Rows from block 3 of a small sound classifier, named by matrix and row number. Rows with one number belong to one channel. Each number is 500 + 25 x the weight over its row's rms, rounded and kept within 0 to 999. All counts start at 0. Numbers have three digits each.
After each channel's rows are labels from the 100 clips, of 14976, where the channel reaches its highest value: "loudest" is the band of the loudest frequency at the time of the peak. Only what is clearly more common there than usual is listed. The data: drum patterns on synthesised drum kits.
# convs0: first width-5 conv (model.blocks.3.convs.0.weight, 128x128x5, each kernel summed), inputs 0-127
# convs1: second width-5 conv (model.blocks.3.convs.1.weight, 128x128x5, transposed, each kernel summed), outputs 0-127

convs0.29:514481472514534504492549521475509464505457560532508440502512504523501497482505475500513527469498482496567476555483461491544516527491488545527528505481488511527511469522480524536508488532461518495515443467480514549534470490547500484508503496513465506493481465479521520492500521471519527463486488482507506444525473465490505534488518499482496515504508528502500535505476508467516501504497
convs1.29:551511533529503490483500464495512480479502466512500542510491494495544473556515516441501497506477482520515528499499493499549480476521481512525484451547500470511519507449518471485464494529519521492502495476460495468498444536477506530486545511518467475492488588489510443524526488526504498467535504536542487502505486518533482511482502503517488500520528483493492493521481506485499522490487
loudest: 4000 to 8000 Hz

convs0.47:517471485535477475510477539524493503516488527490499502509467465522492518504511518457474492496483488502514497504521500455565464494524483464492515536485529477443499491490486497463476530491509507493426528500494504488508477486519494473491518488542546492519544534479474501487461493434486507557513498477488488454468503490501511489488495471542510492532506531485517536502461456473538495507468
convs1.47:511463532486494528489522538503491505515467507472526506509507497501451524464431480547460512515481508496516517487509496545534505473528493513532473487512534518520499489466470519483495510464474487496502497474552530545468500495490494463444452502458492508492508533512559463503500543517520494487515505504535532491510506481538498479503466503546500495526496509496445512479509483530490539483535
loudest: 4000 to 8000 Hz

convs0.116:500480477509461503520509510528553512522503474534514509513511545501514465508499508503457517480480464507538476523532517488533493498481504552505472508501480496543536524490494517547501472502474495550471538569495493489538522540514500484502504481506537474464495493477547503542527543491501505469499468500485540495510484468502502505538545482481517471497552539492525525520505519462474474504479
convs1.116:563480482562524511528526516505470556507471490473484507505481505497510487478529533471516452482473511471533515522509492501506467495500548512487507485469502458486469510494483515524524479501486421500532476515520495468531538467495532507528478522470535513516498493498523443482492524508480535491517508460478509459445523463507527515531459514497502495474498502515517519475489485523496520521487
loudest: 1000 to 2000 Hz

convs0.17:470516472479519496475494523566510498514512497493486456510473454498496488480523539502494474470532476518509506470576494472524488493484496523517501477472523512490529492489495499497510508466449523504502478483433545520478541486477496536509524508542514478476462466512528497495519512508547532560499531502488489495494524487496480480500506451510459501502494488527512469537519534517533477468540
convs1.17:480527480472510487466514510521523474539494499516559570516509509507520532501490457509495465480515459515500497466533496485524515502483532510497489518487477492507459498485512513525506528500457518457498495495515539466467553516510578487483529506484544477486514514490505476516480514506515529502498551524439487498484474508515497526503491533504493519514560491539506460523539524532499521522500
loudest: 4000 to 8000 Hz

convs0.93:535478487478492493481487460517495477486496478489488496521481462512514489487509562485489508490511518509465501498487506477497560483476507523488524485497452559521470520512517500518537531492555486469492467498497461489496491481500453499515509506559504492522534513546490525504484477485522535482526462481513490461456529527519499441455526543529519490457530468529483512490484514452487506515493
convs1.93:490478445497470487543553551527497507469481544522536547509472516469534550527507475507477507525495491564546488520528516434493490459492483502496499516497495477535483530500491492464487496502488500476511479482524445497495470472498504531474465491514476499483473512496475506471513464507531468514508509490488525519487470479505507509545512536484484514459517475527504503542468499484482498473482
loudest: 4000 to 8000 Hz

convs0.127:510510471480494499517517469505509466495503463528530520532467568530479528484470514487448537502494501477530549497486485536497494449525500514497537469517507454464506496500480454471505501500472468564507498519458484477546452498475492484486476495503511533538499530515522497496512474502546509483523510511532529501475454503473560521520471518515491507505508503534490478511470536486521507502500
convs1.127:470468469512490529521544505511492523524502508476508507503506521471512511484544499536479501506493527483543522525490521535509523509502515518486495516469503511505522464475449510435457443461492522442494491507545502499478489482505464481504478471511486503487463510499465528529468538498462479478565458495533486501462457489463496486507490519489494474495526488509499533531458491508471511467535
loudest: 1000 to 2000 Hz

convs0.23:511512484471543494494476489468499503538468516534506501534500487483534471477503533495453498539481503478511506493469469528552494498468498506501489480526526487522478525486546484528472484509434528506494453490510479510463496543491489451488512532512532499510459508545521535503482479518520488532474538455489470502476549499473488489498486551517536537509503516522454465524474500487476519497513
convs1.23:497463511536477489485496503516513467519497523490491563519478497466517489502522508516500483522501494484523524538508458523543452482454569530491495546486498488538462497494491490493505504525533533475485501475490467499525493540477459530513511537532482556487484474500562457532497514488490475478521473455499475469502473468535515507516520483507466520512542488499475499526519493504532500480496
loudest: 1000 to 2000 Hz

convs0.67:500527507493510505482550470503496465521535511528491486469504517512505482508511545478479466497505504505483515444513469495513508512502513492496492459468534540516487493501478485495528489518472458527493486452510552502467497523520477519545520541504524494504530487518501501468479538483485461538490520470448480490485536499501488475487499465477449528508442499502508446503546528486515472500571
convs1.67:517497492508508464489505499539468512482483505507493537497428507471499496467477484503474487441508500541493460458509491494452477481480529486461462481490439501526501479474509531486500527507503534471487492545479549495442533519514523500441507467520508495505520511504524465510492500488550507481532534491531493530475482518475500473486509513485512458539508518505492455494509514461503525512523
loudest: 1000 to 2000 Hz

convs0.53:512475495469503526492540493502516461521507516469526450523515515492480467513531517464543522529490459446470470519482490523456501479517475488483489516520478504487474456537538500508488553513466489558494525488491517510510477480532490544548488505495470510533496508489507448504500530498507473542475518489459525517448498486490484495480552495492492482500495460502494462459533513468516496494486
convs1.53:502529488464521482519482525491474451493479520531503551492567482534479520497512537546518465455488502471523485518519530496494497503462469483480500530508509518519473451479521460521524489497489479440518469451515474518520485490512476463515492515502499489474496494487512525513527468536514477484506482560526494501496486488455429472520509540526515495510518501478486518517485508539491530498484
loudest: 1000 to 2000 Hz

convs0.13:511553494466445500474499504481520480487508485517532504491471485464474503483492529488464517491469454446507477499486530513516463516521528517496454495534516507522481514520513453471464512521467549463512497504517459566528508520472541507484479484503498513533465504485497487477452488513498488499482459518496507463514481481473489520509504506471508466495501552524509544494532536528487459503532
convs1.13:481464508480524510483513514521493499486518502504487480492488526513479494496515497490487490544479507472464462536528506455542454468497538483445536513520520511480505467514450503483459502482512577478500517486505526493479504509509456461475490496499492457539486465528473510558500509499482424484475528514521512511547532480522495514495513488497475485470515483532510477505518467507535513534484
loudest: 1000 to 2000 Hz; 250 to 500 Hz

convs0.51:513492486503470518501541515487519467517449495508479462540492469476459485526474494449485512487459515506451480523500480526428552449488499494521519509522483495482520452529481514521511493479530541499478532560495524528464490455494487496561502511503490496491534492496503465516485496462493508535532478504486501482499497481545558509478490501502503477490501487498487474504508532494502520461523
convs1.51:461479516487509492518495483469498504497532502488505494466550506524526525504479544438513498527505539460455509501499479489516547517538501491511457498502480480492500469511517493507484511481509527517550485526496474480536470510517472552505510515516459498480515471503500467542477485464554485471482494514532515501505546500544512501511500448520512506455487514530568455521477503495476538505491
loudest: 1000 to 2000 Hz

convs0.65:485473467540502475464502490502525480476539505504559487486486548531557506502484490482549505511485529486542527484544478495507497483513520497442489532482493488516498469483503492494531461501485521529517485540521501489477517573517473505550464510505490490516491493483509527451488516475503521525485474487493519477487481498499489502490508441522449470518470496501534499487477514437487500529527
convs1.65:514472513481536496463492484513486499510529475485483520517509469420534524490526477464476513483514496519513475514531543531510510513507481512504480516483501498522496535463458490523495454483489491483497528514544486494479533557512504462479517519484480502535515522479464499527483492510503569470475535520477506499540523513478500507507483495502533489471575506500456496500485509531549476510547
loudest: 1000 to 2000 Hz

convs0.36:524465503467530530486484504439485486493493504479492469519508480487501476496526483492528510495507550508567490450467483474524485520507478492498472482509484497508475509521482514574483499530506529539472503483465501487491507480487495463499509532472491530454498468541534506519452466503479526506438541490501466488498489493513507469499524518462482485490480514529456463499522495519539540469523
convs1.36:466505474498488474495517490449478465519472504484468494479497509484490500503465476516455478503521483501510464515471515488532467489523502505498585497507485487517496489506484524510444459520507493522523465481529452477473509479482487487569496521520503513572503511492507531502491518501490440503508502530519469482487471550478476480534498531529454500499528473513467492513516523476477504458511
loudest: 1000 to 2000 Hz

convs0.54:470481493476508484544493498486530491552488537531461471511552509505502522479460501529494499466507534517473488465544476496542482501479527470479510504476529515466482493474502507444490465490448460452498469448514523477563494518500483520467500494514499501521490536500466449518507503470519545489474488445487509503475523510477494489509495499489502471527524525492507468472519518524488526504488
convs1.54:513517480481484492481497474451523469500502482482493498471544477540472465577512522501517467473462493465536546523476492543495480526512498494482513503542504462447521477515460495502507507512479515477467448459514522488473521505501499515526506530510524519491473523537529500500468495528521443535571508489506486524471504513526497491517476492513485478474500496514513485482506489462545504520504
loudest: 1000 to 2000 Hz